Weights of a small image denoising autoencoder.
Model: 8.45M parameters, encoder arch preact_resnet, encoder depths [2, 2, 6, 2], encoder widths [64, 112, 192, 336], decoder norm groupnorm, decoder activation gelu, decoder widths [32, 64, 64, 64].
Training: ademamix at rate 0.0019, 10700 steps, batches of 128.
Data: trained on simulated telescope pictures of galaxies, 7.0 epochs.
Rows from block 5 of the encoder, named by matrix and row number. Rows with one number belong to one channel. Each number is 50 + 15 x the weight over its row's rms, rounded and kept within 0 to 99. All counts start at 0. After the name is the row's rms in percent of the matrix's.
# convs0: first 3x3 conv (encoder.blocks.5.convs.0.weight, 192x192x3x3), inputs 187-191, a 3x3 kernel for each
# convs1: second 3x3 conv (encoder.blocks.5.convs.1.weight, 192x192x3x3, transposed), outputs 187-191, a 3x3 kernel for each
convs0.91 088:48 50 50 43 33 50 46 48 48 50 50 50 50 50 50 50 50 50 50 50 03 50 50 50 50 50 50 52 52 55 53 52 50 50 50 50 50 50 50 50 50 50 50 50 50
convs0.92 071:50 50 50 50 50 50 50 50 50 50 50 50 50 50 50 50 50 50 50 50 50 50 50 50 50 50 50 50 50 50 50 50 50 50 50 50 50 50 50 50 50 50 50 50 50
convs0.93 096:50 42 38 50 50 51 50 55 59 50 50 50 50 50 50 50 50 50 50 50 50 50 50 47 50 50 50 50 55 50 50 50 50 50 99 49 50 50 51 50 50 50 11 42 50
convs0.94 101:06 20 50 23 48 50 50 50 50 50 50 50 50 50 50 50 50 50 51 50 51 50 50 50 50 50 50 88 50 45 51 50 50 27 49 50 39 46 50 48 50 51 50 53 50
convs0.95 147:68 52 55 56 54 39 29 58 61 50 50 50 50 50 50 50 50 50 50 63 50 46 51 51 50 50 49 50 61 50 51 47 58 49 50 57 16 80 49 50 50 43 50 50 76
convs0.96 097:51 56 38 59 50 33 49 17 42 50 50 51 50 50 50 50 50 50 50 50 50 50 50 50 50 50 50 50 50 50 50 50 99 60 99 99 57 65 54 99 66 48 50 45 49
convs0.97 053:49 50 50 50 50 50 51 49 50 50 50 50 50 50 50 50 50 50 50 50 50 50 50 50 50 50 50 99 50 50 51 99 50 50 50 50 50 50 50 50 50 50 50 50 50
convs0.98 070:50 50 50 50 00 50 50 50 50 50 50 50 50 50 50 50 50 50 50 50 50 50 50 50 50 50 50 50 50 50 50 50 50 50 50 50 50 50 50 50 50 50 42 50 50
convs0.99 064:50 50 50 50 50 50 50 50 50 50 50 50 50 50 50 50 50 50 50 50 50 50 50 50 50 50 50 50 50 50 50 50 50 50 50 50 50 50 50 50 50 50 50 50 50
convs0.100 044:50 50 50 50 50 44 50 50 50 50 50 50 50 50 50 50 50 50 50 50 50 50 50 50 50 50 50 50 50 50 50 50 50 50 50 50 50 50 50 50 50 50 50 50 50
convs0.101 095:58 45 45 50 91 75 50 53 51 50 50 50 50 50 50 50 50 50 50 49 99 50 50 50 50 50 50 50 55 61 50 50 32 78 49 50 50 52 50 52 50 49 50 50 50
convs0.102 056:50 50 56 50 50 50 50 50 50 50 50 50 50 50 50 50 50 50 50 50 50 50 50 50 50 50 50 50 50 50 50 45 52 50 50 50 50 42 50 50 28 48 13 36 50
convs0.103 060:50 50 50 50 50 50 50 50 50 50 50 50 50 50 50 50 50 50 50 50 50 50 50 50 50 50 50 50 50 50 50 50 50 50 50 50 51 53 66 50 50 50 50 50 50
convs0.104 133:55 41 00 24 50 72 55 44 70 50 50 50 50 50 50 50 50 50 50 50 50 52 50 49 51 50 52 50 57 69 51 53 50 47 53 44 50 50 50 50 53 52 50 51 50
convs0.105 091:27 99 17 52 81 50 57 48 31 50 50 50 50 50 50 50 50 50 50 50 54 48 50 50 50 51 50 56 00 59 57 45 99 51 50 94 55 50 53 75 50 49 50 50 46
convs0.106 109:50 50 50 50 50 50 50 50 50 50 50 50 50 50 50 50 50 50 50 50 50 50 50 50 50 50 50 50 50 50 50 50 50 50 50 50 50 50 50 50 50 50 50 09 50
convs0.107 107:50 50 50 50 50 50 50 50 50 50 50 50 42 50 50 50 50 50 50 50 50 50 50 50 50 50 50 50 50 50 50 50 50 50 18 50 50 50 50 50 50 50 50 50 50
convs0.108 074:52 56 50 54 28 50 50 62 52 50 50 50 50 50 50 50 50 50 50 49 50 50 50 50 50 51 50 48 49 50 50 50 45 50 50 50 50 50 48 52 51 50 50 50 50
convs0.109 077:50 50 50 70 50 65 47 56 57 50 50 50 50 50 50 50 50 89 50 49 50 50 50 50 50 50 50 51 60 50 50 51 50 52 50 50 69 51 56 55 54 99 54 66 50
convs0.110 147:51 20 99 51 46 70 52 63 47 50 50 50 50 50 50 50 50 50 50 51 54 49 50 53 50 50 50 66 51 52 77 50 50 72 71 53 64 50 59 50 50 57 51 49 50
convs0.111 043:50 68 50 50 50 50 50 50 50 50 50 50 50 50 50 50 50 50 50 50 50 50 50 50 50 50 50 50 50 50 50 50 50 50 50 50 50 50 50 50 45 50 50 50 50
convs0.112 104:38 55 57 47 52 53 55 51 40 50 53 50 50 50 50 50 50 50 50 50 50 50 48 48 50 50 50 55 48 46 55 50 52 49 46 48 53 53 50 50 49 49 51 48 42
convs0.113 106:50 94 99 50 50 61 51 50 54 50 50 63 49 22 50 50 49 50 50 50 71 48 50 50 50 50 50 50 53 30 50 54 49 50 48 50 50 49 50 35 50 50 50 48 47
convs0.114 134:50 52 50 52 50 50 58 67 42 50 50 50 50 50 50 50 50 50 50 50 50 50 50 50 49 50 50 49 40 51 50 51 54 50 50 65 50 60 66 50 67 99 52 63 60
convs0.115 069:50 50 49 50 19 48 50 50 00 50 50 50 50 50 50 50 50 50 50 50 50 50 50 50 50 50 50 52 50 71 49 50 50 50 50 50 50 50 50 50 50 50 50 50 50
convs0.116 083:50 50 50 50 50 50 50 50 50 50 50 50 50 77 50 50 50 50 50 50 50 09 50 50 50 50 50 50 50 50 50 50 50 50 50 50 50 50 50 50 50 50 50 50 50
convs0.117 165:48 95 00 55 37 99 50 50 99 50 50 50 50 50 50 50 50 50 50 50 46 51 50 50 36 48 50 79 48 82 48 50 48 48 50 41 50 45 75 50 47 49 32 56 50
convs0.118 188:50 50 51 51 53 53 58 51 48 50 50 50 50 50 50 50 50 50 48 50 38 50 50 50 50 50 50 50 50 50 48 50 50 50 50 50 50 50 61 35 52 52 50 50 52
convs0.119 081:49 50 50 50 50 50 50 50 48 50 50 50 50 50 50 50 50 50 50 50 50 50 50 50 50 50 50 51 65 50 56 49 50 50 50 34 51 51 51 50 50 50 99 51 50
convs0.120 139:50 50 50 50 50 50 50 50 50 40 50 50 50 50 50 50 50 50 50 50 50 50 90 50 50 50 50 50 50 50 50 50 50 50 50 50 50 50 50 50 50 50 50 50 50
convs0.121 063:50 50 50 47 50 50 34 50 50 50 50 50 50 50 50 50 50 50 50 50 50 50 50 50 50 50 50 50 50 50 50 50 50 50 50 50 50 50 50 50 50 50 50 00 50
convs0.122 103:50 50 50 50 50 50 50 50 50 50 50 50 50 50 50 50 50 50 50 50 50 50 50 50 50 50 50 50 50 50 50 50 50 50 50 50 50 50 50 50 50 50 50 50 50
convs0.123 056:50 50 50 50 50 50 50 50 50 50 50 50 50 50 50 50 50 50 50 50 50 50 50 50 50 50 50 50 50 50 50 50 50 50 50 50 50 50 50 50 50 50 50 50 50
convs0.124 080:50 50 50 38 50 50 50 50 50 50 50 50 50 50 50 50 50 50 50 50 50 50 50 50 50 50 50 50 50 50 50 50 50 50 50 50 50 50 50 50 50 50 50 50 50
convs0.125 071:50 50 50 23 50 37 50 50 50 50 50 50 50 50 35 50 50 50 50 50 50 50 97 50 50 50 50 50 50 50 50 50 50 50 50 50 50 50 50 50 50 50 50 50 50
convs0.126 056:49 50 53 51 50 50 51 49 50 50 50 50 50 50 50 50 50 50 50 50 50 50 50 50 50 50 50 57 50 49 50 50 59 50 50 50 50 50 50 50 50 50 50 50 35
convs0.127 065:50 50 50 50 50 50 50 50 50 50 50 50 50 50 50 50 50 50 50 50 50 50 50 50 50 50 50 50 50 50 50 50 50 50 50 50 50 50 50 50 50 50 50 50 50
convs0.128 064:59 65 50 50 58 50 49 99 50 50 50 50 50 50 50 50 50 50 50 52 20 50 49 50 50 50 50 50 51 50 50 49 50 41 29 48 51 99 48 48 50 50 31 50 50
convs0.129 122:50 50 50 50 50 50 50 50 50 50 50 50 50 50 50 50 50 50 50 74 50 49 50 50 50 50 50 50 50 77 50 50 74 50 12 50 50 50 50 50 50 00 50 50 09
convs0.130 121:66 99 35 51 50 51 48 40 64 50 50 50 50 50 50 50 50 50 50 48 52 50 49 50 50 50 50 59 48 81 50 55 50 53 50 49 50 50 50 50 57 50 41 50 50
convs0.131 072:50 50 49 50 50 50 50 50 50 50 50 50 50 50 50 50 50 50 50 50 50 50 50 50 50 50 50 70 82 78 67 49 73 50 54 67 51 50 50 50 50 50 50 50 50
convs0.132 095:50 49 60 52 49 50 50 65 50 50 50 50 50 50 50 50 50 50 50 50 63 50 50 50 50 50 50 50 64 50 50 51 58 37 50 50 50 50 50 50 46 48 47 50 46
convs0.133 082:50 50 50 50 50 50 50 50 55 50 50 50 50 50 50 50 50 50 50 50 99 56 50 99 50 50 88 50 54 50 52 88 50 51 50 50 51 50 00 50 50 50 50 00 50
convs0.134 136:28 28 70 48 39 49 56 60 27 50 50 50 50 50 50 50 50 50 50 50 50 52 50 50 52 50 52 50 52 48 51 50 54 53 50 48 50 50 50 50 48 50 50 44 50
convs0.135 096:50 50 50 50 50 50 50 50 50 50 50 50 50 50 50 50 50 50 50 50 50 50 50 50 50 50 50 50 50 50 50 02 50 50 50 50 50 00 50 50 50 50 50 50 50
convs0.136 048:50 50 50 50 50 50 50 50 50 50 50 50 50 50 50 50 50 50 50 50 50 50 50 50 50 50 48 50 63 52 50 52 58 50 50 53 50 50 50 50 50 50 50 50 50
convs0.137 105:50 50 50 50 50 50 50 50 50 50 50 50 50 50 50 50 50 50 50 50 50 50 50 21 50 50 50 50 50 50 36 41 50 48 50 50 50 50 50 50 50 50 50 50 50
convs0.138 068:00 50 49 44 51 47 49 50 49 50 50 50 50 50 50 50 50 50 50 50 49 50 50 49 50 50 49 50 99 52 66 51 50 50 52 50 50 59 50 58 50 50 99 50 54
convs0.139 093:52 69 53 52 82 57 11 00 53 37 50 50 50 50 50 50 50 50 50 50 50 50 50 50 50 50 48 51 49 48 25 12 38 48 50 50 49 48 44 50 50 50 54 49 63
convs0.140 063:50 50 50 50 50 50 50 50 50 50 50 50 50 50 50 50 50 50 50 50 50 50 50 50 50 50 50 50 50 50 50 50 50 50 50 50 50 50 00 50 50 50 50 50 50
convs0.141 058:50 50 50 50 50 50 50 50 50 50 50 50 50 50 50 50 50 50 50 50 50 17 50 50 50 50 50 50 50 50 51 50 50 46 50 50 50 50 50 50 50 50 50 50 50
convs0.142 059:50 49 97 50 50 50 50 37 47 50 50 50 50 50 50 50 50 50 50 50 50 50 50 50 50 50 50 51 51 50 50 68 50 50 50 51 50 50 48 50 50 50 50 50 50
convs0.143 072:50 50 50 50 21 50 50 50 50 50 50 50 50 50 50 50 50 50 50 34 00 50 50 50 50 50 50 50 50 50 50 00 50 50 26 50 50 50 50 50 50 50 50 50 50
convs0.144 065:50 50 50 50 50 14 50 50 50 50 50 50 50 50 50 65 50 50 50 50 50 50 50 50 50 50 50 50 50 50 50 50 50 50 50 50 50 50 50 50 50 50 50 50 50
convs0.145 100:04 39 98 34 50 50 31 24 00 50 50 50 50 50 50 50 50 50 50 50 50 46 50 50 50 50 51 51 55 50 42 50 80 50 68 99 50 50 31 46 53 52 50 52 57
convs0.146 129:50 50 50 51 50 54 50 52 55 50 50 50 50 50 50 50 50 50 50 50 50 50 50 50 50 50 51 59 50 63 51 50 43 50 49 50 50 51 51 50 50 51 50 50 51
convs0.147 102:50 48 46 70 51 51 46 50 60 50 50 50 50 00 33 50 50 50 32 27 50 51 29 50 50 51 50 00 05 53 45 50 52 47 50 01 53 51 51 50 50 50 50 50 50
convs0.148 131:74 46 50 53 50 53 50 50 50 40 50 50 50 50 50 50 50 50 50 50 50 50 50 49 50 50 50 50 50 47 61 50 50 50 54 47 50 50 50 49 50 50 50 50 50
convs0.149 137:50 50 61 58 21 17 50 49 53 50 50 50 50 50 50 50 50 50 50 50 51 14 50 68 50 50 51 47 50 44 50 51 50 51 50 50 49 50 38 72 70 50 50 71 52
convs0.150 084:50 50 50 50 50 50 50 50 50 50 50 50 50 50 50 50 50 50 50 50 50 50 50 50 50 50 50 50 50 50 50 50 50 50 50 50 50 50 50 50 50 50 50 50 50
convs0.151 090:50 50 50 50 50 50 50 50 50 50 50 50 50 50 50 50 50 50 48 50 50 50 50 50 50 50 50 50 50 50 44 37 50 50 50 50 50 50 50 50 50 00 50 50 50
convs0.152 118:50 67 14 52 55 36 62 51 51 50 50 50 50 50 50 50 50 50 49 50 50 49 50 51 50 50 51 52 50 57 29 50 49 23 54 39 50 51 49 50 50 50 50 50 50
convs0.153 106:52 50 50 57 50 54 49 50 50 50 50 50 50 50 50 50 50 50 51 91 52 50 50 50 50 50 50 97 89 50 50 99 50 50 50 49 80 55 50 51 52 50 50 50 50
convs0.154 153:47 44 50 50 50 54 50 50 51 50 55 50 50 50 50 50 50 31 50 51 50 50 50 50 50 50 50 51 50 50 48 50 63 50 50 50 46 53 49 49 55 83 49 50 51
convs0.155 120:50 50 50 50 50 50 50 50 50 50 50 50 50 50 50 50 50 50 50 50 50 50 50 50 50 50 50 50 51 50 49 49 44 99 49 45 51 51 50 50 50 50 50 50 51
convs0.156 077:48 42 53 30 51 50 50 25 50 50 50 50 50 50 50 50 50 50 50 50 51 76 50 50 52 50 51 70 99 48 58 50 63 48 45 41 51 50 51 50 52 51 51 51 52
convs0.157 094:50 50 50 50 50 50 50 50 50 50 50 50 50 21 24 50 50 50 50 50 50 50 50 50 50 50 50 50 48 36 50 50 50 50 50 50 50 50 50 50 50 50 50 50 50
convs0.158 127:50 50 50 50 58 50 50 50 50 50 37 50 50 50 50 50 50 50 50 50 68 50 50 50 52 50 50 50 50 50 50 26 50 50 50 50 50 50 50 50 00 50 50 50 72
convs0.159 136:40 28 43 54 50 00 27 49 51 50 50 50 50 50 50 50 50 50 50 49 49 50 50 45 50 51 50 50 54 18 50 50 64 53 50 43 50 34 51 42 49 50 50 00 36
convs0.160 141:47 41 49 38 50 95 47 60 50 50 50 50 50 50 49 50 50 50 48 50 50 32 50 39 50 57 50 51 51 51 56 46 50 55 47 51 48 49 31 50 50 48 50 50 46
convs0.161 125:94 52 70 54 47 50 52 34 50 50 50 50 50 49 50 50 50 50 50 53 55 45 44 26 53 50 60 62 52 49 50 50 35 24 50 33 47 50 50 50 99 55 00 50 00
convs0.162 115:50 50 50 50 50 50 50 50 50 50 50 50 50 50 50 35 50 50 50 50 50 50 50 50 50 50 50 50 50 50 50 50 50 50 27 50 50 50 50 50 50 50 50 50 05
convs1.91 067:50 52 53 53 50 52 50 53 48 18 49 50 48 50 50 48 49 90 47 50 50 49 49 50 48 50 50 63 53 50 50 50 45 50 48 50 50 50 50 50 50 50 50 50 50
convs1.92 034:50 50 50 50 50 49 51 50 50 50 50 50 50 50 50 50 50 50 50 50 50 50 50 50 50 50 50 51 50 50 50 50 50 50 50 50 50 50 50 50 50 50 50 50 50
convs1.93 121:50 50 50 42 50 35 48 50 47 49 50 50 50 50 50 48 49 50 50 50 50 50 44 53 49 49 50 47 50 50 23 51 50 18 02 00 46 00 50 47 50 50 46 50 50
convs1.94 149:51 47 50 50 50 61 42 50 51 50 50 50 50 50 50 50 50 50 50 50 50 50 50 50 50 50 50 26 50 50 24 50 50 50 50 50 31 50 50 24 50 50 50 52 50
convs1.95 193:41 50 58 37 48 50 42 46 46 49 50 50 50 50 50 47 50 50 50 53 14 51 53 39 50 50 41 48 51 51 51 50 50 35 46 54 50 50 44 51 50 28 50 42 50
convs1.96 145:82 50 50 48 27 50 48 50 50 50 50 50 50 50 50 50 50 50 50 50 50 50 50 50 51 50 49 50 50 29 50 50 30 53 50 50 50 50 50 50 50 50 50 50 50
convs1.97 023:63 50 21 52 50 40 50 50 49 50 50 50 50 50 50 50 64 50 50 55 50 50 50 50 50 51 50 50 49 52 50 46 50 50 62 50 50 50 50 50 50 54 49 50 50
convs1.98 064:50 50 51 50 50 50 50 50 50 50 50 50 50 50 50 50 50 50 50 50 50 50 50 50 50 50 50 50 53 50 50 50 50 50 50 50 50 50 50 50 50 50 50 50 50
convs1.99 042:50 50 50 50 50 50 50 50 50 50 50 50 99 50 50 50 50 50 50 50 50 99 50 50 50 50 50 50 50 50 50 63 87 50 55 99 50 50 50 50 50 50 50 50 50
convs1.100 042:50 50 50 50 50 50 50 50 50 50 50 50 50 50 50 50 50 50 50 50 50 50 50 50 50 50 50 50 50 50 50 81 50 50 50 50 50 50 50 50 50 50 50 99 50
convs1.101 097:37 50 71 50 50 50 59 50 41 50 50 50 50 50 50 53 52 51 50 49 50 50 51 50 50 50 56 51 50 50 50 50 51 41 48 56 50 50 50 50 50 50 49 50 50
convs1.102 062:50 50 51 50 50 54 50 50 49 50 50 50 50 50 50 50 50 50 43 50 50 48 50 50 51 51 50 50 51 50 50 50 49 50 50 50 50 50 50 50 50 50 00 50 50
convs1.103 031:52 56 50 50 49 54 50 49 50 50 50 50 50 50 50 50 50 55 50 50 50 50 50 50 50 50 50 50 50 50 50 50 50 35 43 50 50 50 50 50 50 50 50 50 50
convs1.104 172:42 45 52 50 51 52 49 50 45 42 50 50 49 50 50 50 50 50 50 50 66 31 50 51 50 50 50 51 50 50 47 50 50 51 50 50 27 49 50 49 50 50 50 50 49
convs1.105 123:37 99 36 46 51 45 57 30 76 50 50 50 51 50 51 50 50 50 50 50 50 57 50 50 51 50 50 60 27 50 50 49 50 50 51 48 50 50 50 50 50 50 50 50 50
convs1.106 058:50 50 50 50 50 50 50 50 50 50 50 50 50 50 50 50 50 50 50 50 50 50 50 50 50 50 50 50 50 99 50 50 50 50 50 50 50 50 50 50 50 50 50 50 50
convs1.107 048:50 50 50 50 50 50 50 50 50 50 50 50 50 50 50 50 50 50 50 50 50 50 50 50 50 50 50 50 50 50 50 50 50 50 50 50 50 50 50 50 99 50 50 50 50
convs1.108 058:50 54 53 46 50 50 75 49 66 49 50 50 52 50 50 50 50 50 49 55 50 54 50 50 50 50 50 51 49 48 53 50 50 50 51 42 48 50 50 50 50 50 49 50 50
convs1.109 074:50 00 41 53 49 48 50 50 55 51 50 50 50 50 50 50 50 50 50 50 50 50 60 50 50 52 50 50 50 51 50 50 50 50 50 45 50 50 50 50 50 50 50 50 50
convs1.110 184:65 51 50 46 51 50 54 50 50 50 48 35 50 50 50 50 50 50 53 47 50 51 50 50 65 53 51 50 47 46 50 50 48 41 51 54 49 49 50 48 40 43 45 50 50
convs1.111 017:50 50 50 50 50 50 50 50 50 50 50 50 50 50 50 50 50 50 50 50 50 50 50 50 50 50 50 50 50 50 50 50 50 50 50 50 50 50 50 50 50 50 50 50 50
convs1.112 117:52 53 85 51 50 49 48 50 54 50 50 49 50 50 50 50 50 50 53 50 49 51 50 50 50 50 50 51 49 50 41 50 50 50 50 50 50 50 33 49 50 49 50 50 57
convs1.113 152:61 44 50 87 50 49 98 71 50 57 50 50 50 50 50 99 50 50 50 48 50 50 49 50 79 50 50 50 58 71 41 50 50 17 50 50 50 50 58 77 50 58 52 50 50
convs1.114 165:52 50 49 50 49 50 49 50 58 50 49 48 50 49 53 50 50 50 49 40 40 48 49 52 52 50 50 50 50 50 50 51 51 50 38 44 50 48 48 43 47 50 50 33 48
convs1.115 040:47 48 50 50 61 50 57 51 50 50 39 50 50 50 44 51 50 50 48 42 50 50 50 43 50 50 50 51 68 55 81 50 50 50 50 50 50 50 50 50 52 50 50 50 50
convs1.116 065:50 50 50 58 50 50 50 50 50 50 50 50 50 50 50 50 50 50 50 50 50 50 50 50 50 50 50 50 50 50 50 99 50 50 50 50 50 50 50 50 50 50 50 50 50
convs1.117 176:04 70 50 36 77 50 53 50 40 50 50 50 50 50 50 50 50 50 50 50 50 50 56 50 67 50 50 59 49 49 51 50 62 50 49 49 52 50 50 50 50 50 50 46 50
convs1.118 235:57 50 53 50 50 50 50 54 50 49 50 50 50 50 50 50 50 50 49 50 50 50 50 50 50 50 50 50 50 48 50 50 50 61 50 50 49 50 50 50 50 50 49 50 50
convs1.119 128:50 72 76 33 51 51 50 45 48 50 51 50 50 50 50 50 50 50 50 50 50 50 50 50 73 50 50 50 45 32 51 50 45 39 51 50 50 50 50 50 50 50 50 48 50
convs1.120 014:50 50 50 50 00 50 50 50 50 50 50 50 50 99 50 50 50 50 50 50 50 50 50 50 50 50 50 50 50 70 50 50 50 50 50 50 50 50 50 50 50 50 50 50 50
convs1.121 048:50 50 50 50 50 50 50 50 50 50 50 50 50 50 50 50 50 50 50 50 50 50 50 50 50 50 50 50 50 50 50 50 50 50 50 50 50 50 50 50 50 50 50 50 50
convs1.122 093:50 50 50 50 50 50 50 50 50 50 50 50 50 50 50 50 50 50 50 50 50 50 50 50 50 50 50 50 50 50 50 50 50 50 50 50 50 50 50 50 50 50 50 50 50
convs1.123 032:00 50 50 50 50 50 50 50 50 50 50 50 50 50 50 50 50 50 50 50 50 50 50 50 50 50 50 50 50 50 50 50 50 50 50 50 50 50 50 50 99 50 50 50 50
convs1.124 038:50 50 50 50 50 50 50 50 50 50 50 50 95 50 50 50 50 50 50 50 50 50 50 50 50 50 50 50 50 50 50 50 99 50 50 99 50 50 50 50 50 50 50 50 50
convs1.125 045:50 50 50 50 50 50 50 50 50 50 50 50 50 50 50 50 51 50 50 50 50 50 50 50 50 50 50 50 50 50 50 50 50 50 50 50 50 50 50 50 50 50 50 50 50
convs1.126 053:49 50 52 51 46 50 50 48 49 49 50 50 48 50 50 48 50 50 49 50 50 47 50 50 50 50 50 52 54 50 50 52 50 50 50 50 13 50 50 50 49 50 00 48 50
convs1.127 051:50 50 50 52 50 50 50 50 50 50 50 50 50 50 50 50 50 50 50 50 50 50 50 50 50 50 50 50 50 50 50 50 50 50 50 50 50 50 50 50 68 50 50 50 50
convs1.128 066:48 59 51 33 53 46 47 29 25 49 50 50 50 50 50 50 50 50 50 50 50 53 54 50 43 50 50 52 45 49 49 49 49 50 66 50 50 50 50 50 50 50 50 50 50
convs1.129 056:50 50 50 50 50 50 50 50 50 50 50 50 50 50 50 50 50 50 50 50 50 50 50 50 50 50 50 50 50 50 50 50 50 50 50 50 50 50 50 50 50 50 50 50 50
convs1.130 111:43 77 50 50 55 48 67 51 37 56 50 51 56 51 50 74 50 36 54 51 50 64 50 51 48 48 49 54 49 43 53 50 59 51 45 50 50 49 50 49 50 50 50 50 00
convs1.131 054:48 69 86 50 50 99 50 50 52 50 50 50 50 50 50 50 50 50 50 50 50 50 50 50 50 50 50 50 26 39 50 50 00 50 28 50 50 50 50 49 50 50 50 50 50
convs1.132 077:52 50 50 51 50 51 47 50 52 51 59 50 50 53 51 50 50 50 58 99 50 50 50 50 50 50 50 50 55 57 50 50 67 62 97 50 50 50 50 50 50 50 49 51 50
convs1.133 048:47 50 50 50 50 50 50 50 50 50 50 50 99 50 50 52 50 50 48 50 50 50 50 50 50 50 50 51 50 99 50 50 50 51 50 50 50 50 50 50 50 50 64 50 50
convs1.134 169:68 46 53 63 54 68 48 69 59 50 50 50 50 50 50 50 50 50 53 50 50 51 50 50 50 59 51 51 51 44 50 50 29 50 51 51 48 49 44 50 33 43 46 49 45
convs1.135 033:50 50 50 50 50 50 50 50 50 50 50 50 50 50 50 50 50 50 50 50 50 50 50 50 50 50 50 50 50 50 50 50 50 50 50 89 50 50 50 50 50 50 50 50 50
convs1.136 068:50 50 50 50 50 50 50 50 50 50 50 50 50 50 50 50 50 50 50 50 50 50 50 50 50 50 50 50 50 50 50 50 50 50 50 50 50 50 50 50 50 50 50 50 50
convs1.137 013:50 50 50 50 50 50 50 50 50 50 50 50 50 99 50 50 50 50 50 50 50 50 50 50 50 50 50 50 99 50 50 50 50 50 50 50 50 50 50 50 50 50 50 50 50
convs1.138 078:54 55 50 45 63 29 50 56 60 50 50 50 51 50 49 50 17 50 50 50 50 50 50 48 51 51 50 48 53 50 50 50 65 51 50 47 50 50 50 50 52 50 50 50 50
convs1.139 093:11 54 50 50 50 50 50 49 57 50 50 51 57 51 51 50 50 51 50 50 50 54 50 53 49 50 50 70 52 52 53 49 59 50 50 46 50 50 50 50 50 50 50 50 50
convs1.140 055:50 50 50 50 50 50 50 50 50 50 50 50 50 50 50 50 50 50 50 50 50 50 50 50 50 50 50 50 50 50 50 61 99 50 50 99 50 50 50 50 50 50 50 50 50
convs1.141 053:50 50 50 50 50 50 50 51 50 50 50 50 50 50 50 50 50 50 50 50 50 50 50 50 50 50 50 50 50 50 50 50 50 50 50 50 50 50 50 50 50 50 50 50 50
convs1.142 031:50 50 50 50 50 50 46 50 50 50 50 50 50 57 50 99 60 50 50 50 50 50 50 50 99 52 50 50 76 50 50 50 50 52 50 50 50 50 50 49 50 50 50 50 50
convs1.143 052:49 50 50 50 49 50 51 50 50 50 50 50 50 50 50 50 50 50 50 50 50 50 50 50 50 50 50 51 50 50 50 50 50 50 50 50 50 50 50 50 50 50 50 50 50
convs1.144 036:50 50 50 50 50 50 50 50 50 50 50 50 50 50 50 50 50 50 50 50 50 50 50 50 50 50 50 50 50 50 74 50 99 50 50 50 50 50 50 50 50 50 50 50 50
convs1.145 119:88 32 30 71 50 54 43 76 65 50 50 50 49 50 50 50 50 48 50 50 50 50 51 50 50 50 50 34 51 50 05 50 49 53 07 01 18 49 44 33 50 50 50 36 49
convs1.146 190:56 51 50 51 50 50 50 49 50 50 50 50 50 50 50 50 50 50 50 50 50 50 50 50 50 50 50 49 34 36 38 50 34 50 50 40 50 50 50 50 50 50 50 48 45
convs1.147 125:50 52 54 36 45 38 48 50 48 52 50 54 52 44 50 50 50 52 50 50 55 54 00 50 50 50 51 50 50 50 50 50 50 50 50 84 51 50 50 50 07 30 50 50 50
convs1.148 159:47 50 56 50 50 50 55 50 50 50 50 49 50 50 50 50 50 50 50 50 50 50 50 50 50 50 50 33 50 42 47 50 50 47 50 70 46 50 49 50 50 50 50 50 50
convs1.149 160:38 50 50 44 47 51 42 51 66 50 50 50 50 51 50 46 48 46 51 50 50 84 99 68 49 50 48 52 50 44 50 54 46 44 50 45 50 50 51 50 51 50 50 50 33
convs1.150 029:50 50 51 50 50 50 50 50 50 50 50 50 50 50 50 50 50 50 50 50 50 50 50 50 50 50 50 50 50 50 50 50 50 50 50 50 50 50 50 50 50 50 50 50 50
convs1.151 018:50 50 50 50 50 50 50 50 50 50 50 50 50 50 50 50 50 50 50 50 50 50 50 50 50 50 50 50 50 50 50 50 50 50 50 50 50 50 50 50 50 50 50 50 50
convs1.152 161:45 77 50 51 80 52 52 57 49 51 50 49 50 50 49 50 50 41 50 51 46 50 50 50 50 50 47 48 47 50 50 50 50 50 77 70 50 50 50 51 50 51 50 50 51
convs1.153 095:53 60 91 51 51 50 50 00 50 50 51 50 52 50 50 50 50 45 50 50 50 50 50 50 50 50 49 50 50 50 50 50 50 50 50 49 50 50 52 32 38 50 50 49 46
convs1.154 183:52 50 51 50 51 50 51 51 50 50 50 50 50 50 50 50 50 50 51 51 50 52 50 50 50 49 50 50 50 43 50 49 42 48 50 46 49 48 49 50 50 42 46 38 39
convs1.155 194:50 50 84 49 50 55 50 44 50 50 50 50 50 50 50 50 50 50 50 50 50 50 50 50 50 50 50 50 50 49 09 39 24 30 00 05 49 50 50 34 50 50 15 39 50
convs1.156 091:56 46 28 50 48 50 00 50 52 43 47 50 50 50 49 33 48 50 50 46 50 50 50 49 50 50 50 43 50 50 49 50 50 50 05 50 49 48 50 50 49 50 48 50 50
convs1.157 038:50 50 50 50 50 50 50 50 50 50 50 50 50 50 50 50 50 50 50 50 50 50 50 50 50 50 50 50 50 50 50 50 50 50 50 50 50 50 50 50 50 50 50 50 50
convs1.158 037:50 50 50 50 50 50 50 50 50 50 50 50 50 50 50 50 50 50 50 50 50 50 50 50 50 50 50 50 50 50 50 50 50 50 50 50 50 50 50 50 50 50 50 50 50
convs1.159 132:31 75 49 60 49 00 49 66 54 50 50 50 50 50 49 46 50 50 44 50 50 50 50 49 44 50 50 55 50 52 50 50 51 50 44 50 50 39 15 50 59 49 50 48 31
convs1.160 125:47 40 51 41 51 56 40 45 49 50 50 53 50 50 52 48 50 50 50 50 50 49 50 50 50 50 50 51 50 50 51 49 48 53 59 52 46 50 50 50 50 50 50 50 50
convs1.161 148:61 50 53 50 51 47 50 49 50 50 50 46 50 50 50 50 50 50 50 50 48 50 50 50 52 50 50 50 50 50 50 49 50 50 51 49 21 50 50 50 50 50 48 50 50
convs1.162 081:50 50 50 50 50 50 50 50 50 50 50 50 50 50 50 50 50 50 50 50 50 50 50 50 50 50 50 50 51 58 50 50 50 50 50 50 50 50 50 50 50 50 50 50 50